A small contrastive image-text model, trained from scratch: encoder norm rmsnorm.
Rows from block 7 of the image encoder, named by matrix and row number. Rows with one number belong to one attention dimension. Each number is 50 + 12 x the weight over its row's rms, rounded and kept within 0 to 99. All counts start at 0. After the name is the row's rms in percent of the matrix's.
# v: window attention query, key and value (stacked) (encoder.blocks.7.attn.qkv.weight, 192x96, the v third), inputs 0-95
# proj: window attention output (encoder.blocks.7.attn.proj.weight, 96x64, transposed), outputs 0-95
v.11 103:38 49 42 61 63 56 68 51 40 57 61 52 34 55 37 70 50 64 58 81 71 30 43 38 62 54 59 59 43 65 53 50 26 43 79 72 41 58 55 49 49 59 82 39 67 79 44 52 44 30 50 56 65 55 53 51 38 39 57 55 43 35 39 52 62 44 62 53 47 73 51 46 53 55 55 33 34 42 62 45 74 58 45 43 43 41 59 43 51 47 51 64 54 47 48 61
v.12 101:63 61 70 40 48 60 42 46 33 65 38 43 55 42 31 46 63 78 30 35 38 57 58 50 50 68 58 48 48 42 46 62 48 33 49 62 64 53 62 46 65 61 68 32 43 33 36 66 34 30 56 51 49 46 39 53 45 60 49 65 39 46 76 25 29 55 50 56 31 70 71 57 55 55 50 58 44 45 57 47 73 65 59 54 60 56 53 44 72 58 50 58 62 63 44 54
v.13 095:56 32 53 46 49 48 54 57 52 54 56 55 50 42 41 53 33 57 58 71 47 68 50 46 68 50 44 62 57 75 52 49 54 47 52 49 39 44 60 37 23 32 64 67 61 24 71 46 50 58 55 63 43 52 78 39 52 38 39 40 47 47 28 68 61 37 13 55 71 39 41 44 50 39 60 60 53 42 51 60 71 54 42 64 33 75 46 46 51 49 48 57 55 66 38 61
v.14 096:53 33 38 31 46 51 37 25 43 48 53 49 43 37 31 42 35 46 57 62 48 51 49 35 55 53 36 45 67 53 47 35 61 46 28 48 69 50 31 43 42 58 42 76 54 50 61 49 54 56 43 38 55 37 87 33 59 47 68 42 58 25 61 59 51 25 40 62 61 53 63 47 39 56 58 56 55 62 48 73 33 41 59 48 69 43 59 42 54 50 44 53 46 72 40 65
v.15 117:44 51 32 76 46 44 54 61 34 67 58 64 30 78 59 56 50 36 42 58 63 36 60 55 48 38 23 56 32 71 56 41 20 63 65 45 45 67 63 49 40 42 45 61 64 58 32 44 64 53 56 56 43 68 32 67 38 39 72 52 52 42 32 37 46 39 63 55 65 43 38 31 60 50 60 46 55 57 51 43 61 64 43 45 54 42 55 62 67 51 41 50 49 43 54 48
v.16 105:47 67 51 27 38 64 45 52 45 61 59 33 44 47 79 55 60 70 45 67 64 45 30 42 71 53 54 45 55 49 40 46 52 42 51 46 56 63 58 35 34 46 57 42 42 45 57 25 62 55 55 39 68 47 40 78 37 36 32 79 37 45 35 49 57 48 46 42 40 50 51 55 38 64 51 43 65 46 50 39 71 48 55 53 62 44 61 74 53 60 52 83 53 60 40 59
v.17 116:44 77 52 51 52 59 59 50 79 51 44 55 67 42 53 47 54 66 58 68 37 58 47 68 46 75 68 51 51 46 46 48 39 49 60 51 42 54 43 46 31 32 54 73 44 55 55 23 52 57 41 41 28 80 38 41 53 57 36 41 42 58 77 36 52 56 42 42 37 39 59 60 49 40 37 73 55 59 48 63 50 44 49 69 53 57 47 57 31 72 57 56 52 36 72 44
v.18 105:64 48 51 44 28 59 52 37 60 55 23 50 60 67 53 43 48 28 20 09 57 61 47 58 28 48 51 44 41 28 45 50 44 53 26 59 79 35 63 62 60 46 37 42 36 35 60 59 50 43 69 58 48 46 29 55 48 57 58 61 40 49 44 45 51 53 41 45 48 48 45 46 72 44 40 61 47 39 51 62 43 46 66 60 60 42 31 39 43 43 59 42 38 62 49 44
v.19 092:55 45 36 42 43 42 49 44 58 52 86 44 51 33 36 51 42 67 64 57 72 50 80 24 45 55 52 56 55 62 55 54 45 52 23 50 51 44 35 38 55 85 51 61 46 66 56 56 38 51 39 28 58 46 61 41 58 45 70 54 37 56 67 43 58 43 55 33 52 48 68 45 45 63 42 35 44 71 38 37 46 61 49 55 42 49 60 44 55 73 33 44 47 62 43 40
v.20 107:51 43 70 41 42 31 45 36 72 37 49 51 45 39 39 43 45 46 56 49 51 48 65 52 32 48 77 30 84 58 63 55 49 37 58 45 62 30 59 48 61 56 47 62 37 41 29 39 53 47 69 20 69 59 47 57 50 61 49 47 33 58 62 68 45 55 57 36 52 49 39 67 41 55 39 36 39 60 30 44 32 37 55 43 49 50 48 48 22 49 50 65 42 33 56 44
v.21 101:65 47 56 28 35 51 36 35 68 47 58 58 51 33 45 49 43 47 53 53 47 60 51 34 55 81 65 56 47 54 43 61 61 47 29 45 63 42 60 51 52 61 34 61 20 50 57 54 46 46 48 43 57 34 52 48 59 59 37 26 23 53 75 49 67 49 27 64 48 41 40 48 54 70 44 50 40 59 44 58 53 30 81 61 36 56 43 51 24 58 60 45 56 65 49 54
v.22 095:61 70 45 54 50 52 40 61 67 50 53 58 47 29 47 59 56 44 65 54 43 71 44 48 46 64 51 45 32 66 39 48 52 55 63 51 58 44 49 52 61 38 33 63 88 54 58 59 29 60 38 49 56 60 47 25 56 55 39 58 54 44 61 27 30 53 39 67 66 45 59 50 57 35 51 59 45 50 58 67 22 46 27 64 44 63 45 49 52 38 48 40 55 22 54 74
v.23 103:44 35 54 48 48 40 50 27 42 45 49 56 49 48 33 49 44 39 52 61 44 53 46 56 45 62 55 48 67 51 60 64 54 57 49 58 47 44 58 47 44 29 60 49 52 27 48 72 58 54 59 15 57 48 72 53 56 58 27 54 62 79 73 57 30 35 38 40 51 54 64 55 55 63 52 47 25 51 42 66 49 33 52 17 49 52 37 37 57 43 60 45 59 82 59 57
v.24 088:70 30 48 61 59 41 44 41 60 47 62 64 59 33 84 43 59 38 50 43 56 48 48 55 49 50 63 48 51 35 29 46 42 51 53 48 32 33 58 45 51 44 18 75 41 33 49 60 60 60 42 67 52 54 45 46 38 61 54 59 54 51 65 28 61 47 69 65 61 31 69 51 62 39 64 58 44 36 58 47 12 38 50 67 44 45 56 56 37 44 50 43 46 58 51 41
v.25 086:49 61 46 46 57 64 37 32 63 80 45 54 63 48 60 46 50 47 60 44 30 71 56 49 60 56 30 51 46 37 44 46 51 63 49 43 52 49 52 47 28 20 60 39 56 72 38 44 65 55 65 52 37 57 45 76 53 55 54 38 66 69 52 34 52 42 37 50 69 36 42 45 60 62 67 50 55 27 42 62 70 51 61 50 58 55 58 86 65 61 51 59 52 41 54 52
v.26 079:53 35 57 71 53 44 62 58 32 45 53 53 42 44 21 43 61 52 55 43 58 35 51 37 46 54 48 62 83 54 50 56 44 44 34 61 46 49 49 65 53 49 46 69 37 43 34 47 64 51 22 39 50 23 77 62 64 64 51 39 48 65 56 58 51 41 62 47 39 66 79 49 49 64 38 28 33 60 44 46 43 65 59 42 47 51 55 40 61 72 55 42 36 40 62 43
v.27 094:66 52 44 30 60 34 54 46 63 48 62 56 28 17 20 48 42 51 56 48 49 47 52 38 42 49 36 43 65 58 35 41 57 40 51 46 57 50 58 54 64 50 42 58 53 37 52 52 44 40 42 30 64 33 72 49 60 50 32 62 54 46 52 55 47 36 45 45 43 64 70 33 57 62 40 49 37 59 51 52 56 69 51 35 54 48 31 25 68 71 47 67 48 22 50 75
v.28 107:53 31 58 69 51 41 48 40 55 75 47 64 40 56 45 42 46 49 49 61 61 51 60 49 43 55 77 74 36 43 45 72 34 39 57 58 55 37 52 61 50 58 58 36 29 57 56 49 37 53 32 42 26 68 42 69 58 63 51 36 35 35 56 51 40 53 59 49 45 55 80 60 75 47 48 58 43 51 63 60 56 62 39 75 49 54 49 28 46 61 64 69 54 62 41 34
v.29 092:38 58 52 37 51 51 52 59 52 49 40 55 41 51 50 42 36 57 43 54 57 59 61 45 51 39 44 59 43 57 80 43 43 63 52 31 50 55 47 62 36 57 46 41 40 69 45 29 74 37 69 29 39 65 45 38 33 46 34 49 36 76 66 48 53 34 40 62 29 44 55 41 41 63 59 43 48 75 66 30 47 55 67 44 68 33 47 63 54 57 34 52 61 36 74 35
v.30 097:74 50 33 50 62 35 64 52 36 61 39 33 51 49 43 60 45 55 26 20 62 54 60 42 43 45 44 34 81 48 53 67 51 55 49 52 58 50 44 43 52 57 41 41 53 32 60 54 42 70 63 53 57 48 68 58 51 51 57 54 52 74 41 42 65 66 49 49 49 54 29 52 50 34 53 38 64 31 41 52 51 44 75 52 32 27 43 58 66 53 64 42 59 18 51 54
v.31 086:53 34 51 46 49 35 49 50 40 61 61 61 60 36 39 44 59 40 79 36 45 42 57 60 53 46 21 29 55 65 46 49 48 30 36 42 61 64 59 48 59 56 16 62 50 41 28 47 54 43 46 29 60 38 37 74 54 47 41 62 52 52 43 63 49 57 51 48 62 46 58 61 61 42 36 36 55 55 60 77 35 56 42 50 59 62 46 33 25 48 33 68 42 58 43 39
v.32 099:47 34 43 50 39 44 44 50 51 38 51 75 54 44 55 49 51 29 57 62 48 61 53 67 72 54 53 54 33 51 62 52 40 50 41 39 47 63 56 67 30 55 63 69 61 74 58 31 86 30 49 48 29 50 39 42 40 49 51 43 63 61 40 38 46 41 45 62 54 34 43 34 49 49 52 61 42 68 56 70 19 45 48 61 68 43 57 54 48 56 40 65 56 38 51 23
v.33 098:49 50 41 56 55 36 40 51 62 44 37 56 42 55 49 39 64 52 41 56 34 40 48 33 46 65 61 61 57 51 33 50 38 23 59 34 25 65 50 49 68 63 56 63 48 43 46 45 23 49 55 64 46 55 40 42 31 54 57 40 61 28 51 44 60 61 70 33 44 76 37 21 35 49 55 64 38 47 37 60 53 34 52 48 62 48 57 54 64 33 67 39 63 46 75 60
v.34 091:64 53 41 53 62 46 49 51 38 36 44 78 57 43 56 71 27 64 39 61 59 52 66 46 47 37 48 45 33 62 64 53 28 39 70 19 51 59 47 46 55 62 50 64 26 44 66 50 53 34 31 69 45 58 36 45 62 40 66 63 61 23 38 30 71 42 40 43 42 39 47 45 63 56 52 57 51 60 61 48 62 47 51 41 43 38 44 37 44 49 44 60 55 48 30 66
v.35 091:53 59 53 46 61 39 61 57 50 55 47 47 52 42 37 46 74 60 32 37 47 58 50 41 43 74 38 60 47 48 38 45 54 43 49 60 44 43 50 56 57 73 33 60 43 36 39 52 36 30 44 70 64 35 31 43 69 67 49 57 10 66 74 43 49 69 47 70 57 55 46 53 60 45 68 44 53 52 39 38 48 54 62 69 36 59 48 61 52 55 55 36 39 79 54 42
v.36 096:53 37 58 23 49 65 57 74 40 65 55 53 54 65 66 39 46 73 53 38 66 52 70 58 47 19 23 45 48 63 62 39 54 66 50 44 68 52 32 52 54 44 44 32 56 54 42 55 58 55 43 50 58 39 52 49 56 29 41 62 58 54 29 77 25 43 54 58 68 35 62 63 48 59 43 55 52 59 70 39 49 58 36 28 54 60 61 42 39 47 43 42 53 53 47 52
v.37 119:47 50 64 55 55 36 45 59 63 38 65 54 47 41 50 59 54 61 43 61 48 53 60 63 49 79 69 59 42 67 36 33 53 60 63 85 42 36 40 48 53 53 52 52 69 53 51 66 58 40 49 54 49 50 43 41 72 67 59 50 50 48 74 41 29 40 60 74 63 29 59 73 61 38 66 59 60 56 45 51 30 35 29 41 47 55 55 37 53 31 46 52 58 40 46 66
v.38 092:55 42 38 55 47 46 33 59 42 40 55 53 58 67 63 47 59 40 53 63 32 54 56 44 59 53 37 58 45 65 44 41 33 54 49 53 41 72 70 47 69 30 55 65 49 62 54 68 33 56 25 51 29 61 74 42 67 57 58 44 84 55 49 45 35 55 63 49 60 40 32 43 43 56 51 47 53 54 71 64 46 46 36 37 23 49 58 68 40 49 34 36 32 58 59 61
v.39 091:52 47 64 82 48 40 62 62 69 45 65 42 39 70 68 30 55 65 57 49 39 33 55 31 46 30 46 42 79 59 51 37 48 48 44 50 47 53 67 43 31 56 52 57 54 47 51 50 52 58 44 53 63 45 66 51 79 37 59 35 37 58 42 75 52 47 72 45 73 69 48 50 35 42 52 39 53 38 45 36 39 55 40 57 46 56 64 59 60 54 27 43 56 36 61 56
v.40 091:52 62 58 53 50 55 35 33 74 66 49 46 66 54 83 60 36 61 42 35 36 63 51 83 61 46 57 55 40 36 45 57 58 49 42 70 51 44 44 55 63 66 61 30 69 63 58 44 41 44 56 51 29 58 40 51 48 42 53 54 26 45 58 24 49 52 44 66 43 31 37 66 59 37 44 46 34 48 53 64 57 68 51 66 44 50 57 43 31 42 35 34 62 57 51 47
v.41 086:84 45 44 66 55 54 47 37 50 63 68 51 60 44 53 58 56 41 58 50 54 39 52 58 66 46 56 59 52 66 37 59 22 48 83 65 45 55 35 29 66 44 41 69 63 34 50 35 42 53 43 47 50 68 41 48 59 44 69 58 41 38 50 13 64 57 54 56 40 48 59 65 52 37 58 53 56 58 75 56 40 34 42 63 60 51 50 54 39 52 41 33 34 46 53 62
v.42 099:56 50 50 38 67 32 47 60 46 55 40 50 29 30 37 53 68 57 54 58 43 65 41 43 38 68 30 25 62 80 45 60 54 21 57 47 63 54 68 42 63 62 36 76 49 26 39 62 40 44 42 56 60 35 49 52 52 49 56 44 41 25 66 67 45 52 51 61 60 49 50 56 57 43 44 37 34 56 47 56 56 71 49 68 48 58 51 41 57 44 50 62 38 35 41 68
v.43 103:57 71 52 45 43 58 49 57 63 52 44 55 32 52 25 66 50 49 63 45 54 50 69 39 49 55 54 41 45 30 36 59 51 56 47 70 55 29 56 48 52 44 76 37 76 75 47 53 54 31 51 56 66 33 65 68 53 66 31 38 50 38 56 52 32 37 60 54 56 59 43 41 67 50 38 53 40 48 33 70 68 70 48 32 49 38 49 44 51 50 55 62 52 23 44 68
v.44 106:33 39 50 55 45 33 61 56 23 75 52 43 50 71 54 60 54 63 44 53 59 27 63 38 59 56 37 38 55 81 65 37 39 58 48 46 41 80 52 33 43 45 58 69 67 39 39 46 69 36 54 43 73 56 41 71 59 31 59 60 50 55 41 65 51 52 47 62 76 54 59 57 38 51 36 34 59 52 58 39 35 52 48 50 52 35 59 48 39 46 34 52 49 51 54 52
v.45 101:54 27 48 47 66 51 57 59 46 62 43 54 26 44 58 43 54 50 51 60 56 21 49 59 59 53 39 30 66 60 37 58 42 30 53 68 59 71 68 46 35 64 52 55 67 50 53 34 68 42 57 53 58 44 52 60 44 48 54 42 38 31 42 61 58 39 53 53 65 71 50 45 51 42 44 46 37 45 57 51 42 82 40 79 66 39 57 45 74 58 56 69 45 25 52 52
v.46 116:43 31 40 27 31 54 52 62 26 35 31 53 52 52 22 38 38 55 34 53 52 43 66 58 26 38 52 54 52 45 72 62 36 51 52 35 61 29 41 67 57 71 50 38 33 54 53 67 38 56 51 52 45 64 68 42 57 59 63 49 71 39 54 66 26 48 59 39 45 59 62 30 47 71 38 56 42 56 61 53 45 49 42 43 52 41 24 49 56 49 49 49 45 50 45 41
proj.11 104:37 49 71 61 49 49 37 59 34 44 63 53 56 39 46 34 59 55 40 26 61 48 60 50 12 54 55 61 43 32 56 36 48 56 22 57 48 42 39 64 46 35 38 45 45 52 53 63 25 53 36 44 54 42 31 73 66 52 41 39 40 53 59 52 47 64 46 55 39 44 80 57 57 49 69 55 62 42 34 56 48 34 51 36 57 31 40 35 63 31 50 52 58 57 56 62
proj.12 102:71 41 55 52 60 44 61 58 52 64 58 47 47 59 45 57 70 46 56 78 29 45 39 41 56 56 61 63 41 47 60 52 49 53 42 48 33 46 41 55 68 29 65 54 43 61 77 37 71 41 34 47 59 72 55 49 63 71 62 48 51 39 40 38 44 59 44 48 47 38 66 59 29 54 46 42 50 62 61 44 42 46 55 70 57 44 62 31 54 66 65 85 63 34 40 46
proj.13 097:45 50 51 54 64 43 42 54 50 44 34 48 40 26 26 38 51 55 47 59 54 41 42 67 42 51 56 39 33 57 61 44 47 43 66 57 56 55 42 56 37 16 58 50 47 59 51 43 33 54 68 44 33 33 44 51 46 66 45 51 42 41 59 35 32 36 67 48 20 54 32 27 56 63 52 52 62 78 43 49 38 60 49 74 62 41 43 59 40 51 53 28 41 23 59 44
proj.14 099:59 59 35 35 52 41 42 39 51 44 58 55 63 57 51 47 38 64 51 39 38 33 62 63 67 67 47 40 50 62 66 54 29 43 51 57 29 47 49 64 49 32 38 47 40 72 53 40 53 22 49 54 33 66 50 49 54 43 65 65 58 67 14 27 35 58 55 43 48 68 53 36 40 56 56 60 42 56 35 38 43 53 45 50 44 66 46 65 32 42 52 30 42 55 75 35
proj.15 124:29 58 47 59 35 59 40 46 48 62 47 44 60 39 48 41 61 57 50 44 53 68 64 63 06 44 64 34 55 35 33 40 50 61 47 57 44 72 57 83 35 60 57 47 37 44 34 55 52 50 48 75 56 52 43 40 53 51 58 54 35 57 52 68 56 42 64 52 42 52 67 57 76 52 39 48 73 50 47 49 44 41 50 24 39 38 44 42 66 38 65 59 56 59 37 53
proj.16 108:37 55 64 54 65 52 53 63 32 52 41 62 45 48 37 50 64 55 41 62 51 55 50 70 40 53 59 33 30 49 61 57 50 62 47 38 62 39 73 39 56 39 53 38 32 77 52 50 35 53 49 47 36 67 77 42 76 69 42 45 81 47 51 58 48 64 57 40 46 51 53 55 41 46 56 61 33 40 47 54 35 47 46 36 49 38 30 28 60 27 40 59 47 32 31 57
proj.17 116:40 59 60 40 71 63 46 70 64 47 50 45 26 24 39 38 60 53 63 39 56 48 35 36 49 29 41 54 50 51 64 57 60 58 63 65 39 23 31 41 46 56 52 54 78 43 55 49 44 58 48 55 49 57 62 48 28 45 55 40 44 43 52 39 48 58 43 54 63 41 43 45 46 34 59 57 42 60 57 64 74 69 30 69 35 50 33 54 73 58 45 63 39 29 35 49
proj.18 105:61 32 41 50 61 31 60 59 67 54 38 47 31 45 58 68 51 55 64 69 29 49 46 50 64 57 69 36 53 58 27 53 74 41 50 37 54 48 67 49 79 58 62 45 53 61 48 39 57 79 50 56 72 50 77 42 37 34 52 50 29 55 58 53 67 50 47 49 52 52 66 42 51 32 37 37 38 55 51 47 41 40 41 42 48 53 55 56 45 69 57 79 52 67 52 53
proj.19 100:53 68 35 66 44 55 66 64 56 57 49 48 58 61 58 36 52 67 44 50 41 50 45 44 57 56 43 39 61 37 75 53 39 45 54 56 36 34 56 46 37 24 53 46 39 46 71 51 53 38 35 41 43 42 43 57 43 46 57 62 47 68 32 68 51 76 35 45 47 62 71 83 51 61 77 59 45 33 54 50 63 58 58 43 43 47 37 42 40 52 61 40 45 60 80 69
proj.20 103:89 47 38 37 62 46 68 51 51 26 45 56 56 56 69 46 49 22 55 43 39 48 57 42 76 50 48 50 50 34 40 47 39 45 52 48 53 32 59 40 63 61 37 63 58 61 72 53 56 63 58 48 50 51 56 56 42 47 38 57 65 64 57 44 45 55 36 52 67 51 34 58 44 53 44 53 46 38 84 74 44 57 46 41 52 56 59 83 53 45 30 32 44 43 52 55
proj.21 103:69 45 45 53 67 41 74 62 63 27 44 41 32 47 44 49 55 51 50 49 40 41 41 53 63 45 51 53 44 58 52 61 53 56 63 55 54 31 52 55 85 31 69 57 57 55 57 47 65 54 61 36 37 53 56 60 37 43 40 50 55 72 35 32 50 75 54 52 61 53 58 40 44 28 57 53 44 61 76 52 59 81 38 67 60 44 35 54 50 66 45 27 44 65 51 58
proj.22 090:32 60 38 49 50 30 35 47 73 31 55 60 65 40 34 40 61 56 59 58 27 53 50 34 48 47 22 65 55 70 49 38 49 43 45 61 43 51 36 39 46 56 63 55 75 14 36 47 62 21 52 54 26 60 38 51 34 44 48 56 44 49 51 44 50 46 43 59 43 61 54 47 49 64 28 38 62 53 60 48 54 49 48 65 49 66 67 57 48 50 43 42 57 31 55 35
proj.23 099:71 55 59 57 69 50 49 53 42 55 60 51 26 46 53 54 53 48 80 44 62 52 46 64 58 52 28 80 39 50 60 43 45 36 54 38 72 65 51 60 75 60 49 60 69 48 45 50 59 56 52 60 50 42 48 61 52 67 45 53 48 54 32 31 51 49 60 41 61 45 48 37 30 51 48 38 61 42 54 58 43 62 57 52 63 54 57 74 18 78 33 30 54 45 57 33
proj.24 085:60 64 55 55 66 35 68 45 60 59 51 60 36 45 48 59 57 61 58 60 22 65 58 31 69 56 33 29 53 69 60 60 45 38 50 39 62 51 45 53 67 63 43 33 67 48 47 50 34 53 57 58 34 43 42 56 44 30 52 40 50 62 40 49 65 50 29 44 65 40 50 57 64 78 31 47 59 45 47 48 62 53 42 54 33 80 51 43 70 52 55 20 56 53 45 58
proj.25 094:39 56 49 44 61 46 58 65 52 53 43 41 42 61 35 57 56 44 69 57 42 49 40 76 35 29 39 40 43 44 51 48 70 48 47 44 53 61 39 50 20 60 42 57 33 52 48 47 42 53 42 41 41 78 40 30 57 51 77 54 34 50 46 67 40 65 77 62 57 56 51 37 52 51 17 40 50 76 52 59 47 52 48 44 53 52 52 44 44 58 28 66 63 50 24 55
proj.26 081:58 70 67 55 53 65 52 62 29 52 60 36 68 49 83 43 45 49 32 52 55 54 60 50 54 58 49 52 54 42 66 55 24 47 61 34 42 37 62 50 44 21 55 50 47 44 64 54 40 45 56 48 64 39 35 41 55 60 43 61 52 65 40 22 60 78 45 62 68 40 35 62 59 59 82 63 46 46 58 48 40 44 67 40 38 38 53 46 35 57 43 56 38 45 52 54
proj.27 084:63 68 67 59 70 28 44 51 20 37 51 48 52 55 48 61 51 61 23 45 46 64 34 63 49 54 41 48 57 37 55 40 44 29 51 65 31 28 44 43 56 19 40 45 59 54 54 51 55 25 52 60 51 60 56 52 55 60 35 59 41 51 57 29 53 52 44 54 38 56 49 55 43 46 74 56 44 40 64 54 27 40 50 50 61 47 64 68 20 52 40 41 38 53 57 35
proj.28 102:67 45 56 60 63 64 75 63 55 64 54 42 43 45 51 43 56 60 49 46 48 55 43 34 65 55 47 41 57 48 46 41 68 47 65 49 36 43 45 44 64 53 50 56 49 35 58 36 48 66 45 65 70 47 41 51 22 52 25 29 34 59 56 41 69 59 51 70 63 36 68 36 41 45 64 41 69 51 50 42 60 64 27 63 37 38 58 25 65 67 57 63 52 31 52 32
proj.29 095:43 58 37 48 63 50 63 48 49 58 32 32 55 57 54 41 54 53 35 43 56 37 42 42 41 34 49 68 32 35 37 53 44 37 57 84 37 53 62 27 56 52 49 58 44 49 42 57 58 41 44 59 55 47 53 67 51 51 73 51 32 45 63 61 58 74 73 33 48 69 65 50 53 49 35 60 46 41 59 62 76 57 47 33 53 25 47 43 51 28 39 64 67 68 35 46
proj.30 102:46 43 69 35 60 41 67 50 55 38 74 38 34 55 61 60 49 33 30 64 63 56 43 51 46 60 80 49 29 54 44 54 57 31 36 61 50 52 41 34 48 50 55 58 44 36 63 50 62 58 47 38 67 43 39 43 47 38 58 65 64 51 69 54 49 49 45 46 59 53 31 64 71 58 27 54 41 28 51 56 22 31 65 57 59 74 51 46 41 54 47 63 30 53 58 61
proj.31 090:64 63 70 71 49 65 49 49 38 51 39 52 52 57 56 61 51 41 44 37 28 53 51 49 71 64 43 35 61 36 32 59 36 58 50 32 51 52 60 62 56 63 47 45 52 60 64 42 49 56 74 59 52 65 75 21 47 58 37 54 50 68 45 66 63 39 52 63 62 70 51 48 41 50 59 49 34 53 77 27 30 63 42 50 47 55 56 74 36 61 47 29 41 56 48 49
proj.32 098:45 70 50 51 64 56 66 26 54 63 40 42 58 54 45 30 53 59 50 33 36 53 56 50 49 25 31 51 46 73 37 48 41 49 65 54 33 47 41 47 42 61 44 37 51 50 34 50 44 68 69 62 45 58 56 30 55 47 80 38 29 69 49 74 64 64 63 40 49 54 68 44 62 36 52 67 64 40 60 36 67 51 30 46 42 43 57 61 51 48 35 47 54 66 52 38
proj.33 088:53 31 56 40 62 31 52 32 38 25 57 54 51 36 73 72 41 40 71 37 59 51 48 48 51 45 55 55 49 40 54 36 63 69 46 60 43 47 31 65 64 57 48 47 59 62 52 56 38 66 55 56 54 58 38 50 62 51 54 51 47 45 50 53 44 27 39 45 60 55 59 72 70 57 60 58 69 62 53 77 73 38 36 58 44 81 64 39 64 51 64 42 41 55 31 46
proj.34 094:56 35 52 61 54 38 55 24 48 71 54 46 35 44 36 55 59 57 23 46 61 68 44 56 23 53 50 40 44 57 47 46 51 68 27 69 30 48 58 40 46 27 41 29 66 53 63 66 46 54 59 48 46 45 50 50 52 35 58 36 36 60 45 48 63 46 53 58 39 46 52 65 42 56 68 58 61 44 47 42 50 33 39 50 46 53 47 41 70 38 79 28 44 62 69 27
proj.35 087:61 34 60 48 60 49 58 65 61 53 46 45 54 39 61 40 54 46 65 77 32 61 54 27 61 64 68 40 51 48 53 66 50 47 55 48 55 60 28 65 69 40 70 53 62 42 67 55 59 49 46 31 47 67 57 37 51 50 63 49 49 45 23 34 41 48 34 55 60 45 54 52 41 66 42 40 44 62 70 45 51 45 65 51 53 53 28 21 51 73 56 45 62 62 31 73
proj.36 097:61 63 47 68 24 59 24 46 32 67 22 68 55 64 44 43 33 40 36 41 44 44 62 58 52 60 53 57 83 36 35 56 52 53 61 36 58 66 74 37 43 49 53 54 23 40 53 46 56 33 46 53 50 39 60 53 55 58 59 62 46 42 49 66 50 64 55 47 25 71 57 44 50 67 51 55 54 36 35 50 31 62 56 46 63 48 43 64 53 41 55 45 67 55 51 49
proj.37 128:60 59 35 65 46 38 28 32 69 56 42 66 58 65 31 30 45 44 61 36 52 66 58 43 52 52 32 56 62 72 60 49 37 49 52 56 46 53 32 62 59 54 51 45 73 18 50 53 64 35 40 61 39 49 44 57 42 52 50 45 68 60 36 49 47 46 23 64 42 45 58 43 30 64 39 48 74 52 58 40 50 42 58 68 46 63 49 43 62 68 57 37 57 28 58 49
proj.38 091:27 74 46 60 31 77 47 30 44 44 69 52 50 45 47 63 48 49 63 38 64 54 68 48 31 49 36 56 68 52 43 38 53 63 49 37 52 64 55 52 41 54 42 59 55 45 31 35 70 26 61 36 39 46 37 44 59 50 48 53 54 49 24 46 47 49 69 72 61 44 45 54 74 54 50 61 74 53 57 44 45 54 70 46 59 58 36 42 64 73 46 36 60 53 61 45
proj.39 086:44 55 44 57 27 53 47 42 44 38 33 58 67 35 79 52 49 46 52 43 51 50 55 51 46 56 57 35 56 60 69 61 36 33 48 48 48 45 42 52 34 51 34 56 35 54 58 39 15 43 45 28 47 56 38 53 48 47 55 62 61 57 56 41 34 59 23 43 42 63 33 53 71 72 32 69 59 66 37 60 38 53 68 28 30 50 63 37 56 34 44 41 49 49 61 46
proj.40 101:35 44 33 50 39 48 65 48 62 51 27 48 65 46 33 54 60 50 73 67 40 37 44 25 60 24 54 47 46 44 49 55 59 54 41 33 50 51 48 45 43 51 60 59 41 53 54 36 69 58 45 44 48 51 38 45 42 50 67 42 32 36 62 71 45 64 43 49 53 52 68 60 22 56 23 39 48 32 32 48 54 57 45 58 59 47 38 49 63 92 50 57 66 50 59 54
proj.41 077:35 68 70 43 73 42 35 54 56 51 56 57 29 40 38 33 75 70 74 60 35 53 63 23 25 61 54 31 53 47 43 51 50 53 35 59 47 51 61 59 43 55 67 60 57 52 55 67 54 39 63 53 44 58 54 58 38 49 55 43 61 48 39 51 62 60 36 67 52 45 58 62 49 62 45 59 57 56 54 44 63 28 34 41 39 51 36 57 68 52 80 48 43 33 49 67
proj.42 099:66 46 52 47 47 41 39 47 49 28 54 46 57 24 62 57 61 47 40 64 34 74 49 45 72 57 58 50 82 36 42 50 38 47 57 52 44 38 40 66 49 28 52 58 57 50 62 29 50 22 47 53 50 82 47 40 52 50 49 55 50 62 41 37 30 33 40 68 39 48 59 43 56 63 61 40 53 42 69 55 19 49 58 54 35 50 55 49 50 49 38 29 49 34 51 44
proj.43 103:59 61 59 55 43 41 37 45 55 35 38 53 65 68 38 50 51 43 41 37 51 64 40 71 35 46 52 69 53 48 63 30 38 44 26 56 38 29 18 53 51 34 35 52 45 54 45 53 52 58 53 43 53 56 38 51 41 44 51 67 46 57 58 47 46 81 46 66 43 43 70 61 36 36 55 52 40 45 54 59 26 47 47 50 74 41 64 56 37 60 22 70 45 50 71 47
proj.44 106:40 71 49 61 47 79 41 52 38 53 43 66 48 34 56 27 41 44 37 40 58 57 53 54 33 53 67 50 62 39 36 46 36 68 42 38 52 45 70 69 41 56 43 47 39 50 63 63 40 45 53 56 48 60 61 48 73 63 62 65 72 59 43 74 46 47 68 44 46 64 36 56 66 62 64 62 38 45 60 45 28 47 48 22 47 30 34 49 57 31 62 43 53 54 62 55
proj.45 099:45 73 66 37 56 45 48 36 43 46 33 48 59 36 66 38 64 65 29 52 37 55 46 52 40 50 62 34 62 55 52 48 38 34 62 41 36 40 37 68 39 54 53 50 33 51 40 42 24 46 47 66 50 78 49 36 69 55 51 44 54 58 64 47 66 55 48 43 39 47 70 55 67 41 59 52 62 46 29 49 21 38 42 49 43 31 62 33 58 29 29 64 44 56 55 44
proj.46 123:72 44 27 41 40 55 57 17 48 79 75 45 33 58 61 48 38 48 43 40 58 54 51 43 66 63 51 62 64 49 41 34 48 33 56 67 29 49 51 45 64 41 53 48 35 53 40 46 74 42 57 57 64 28 39 61 44 43 41 53 45 55 51 47 42 42 53 51 48 60 63 52 50 52 87 53 44 29 51 48 60 50 61 57 46 53 65 58 43 28 48 65 46 61 71 43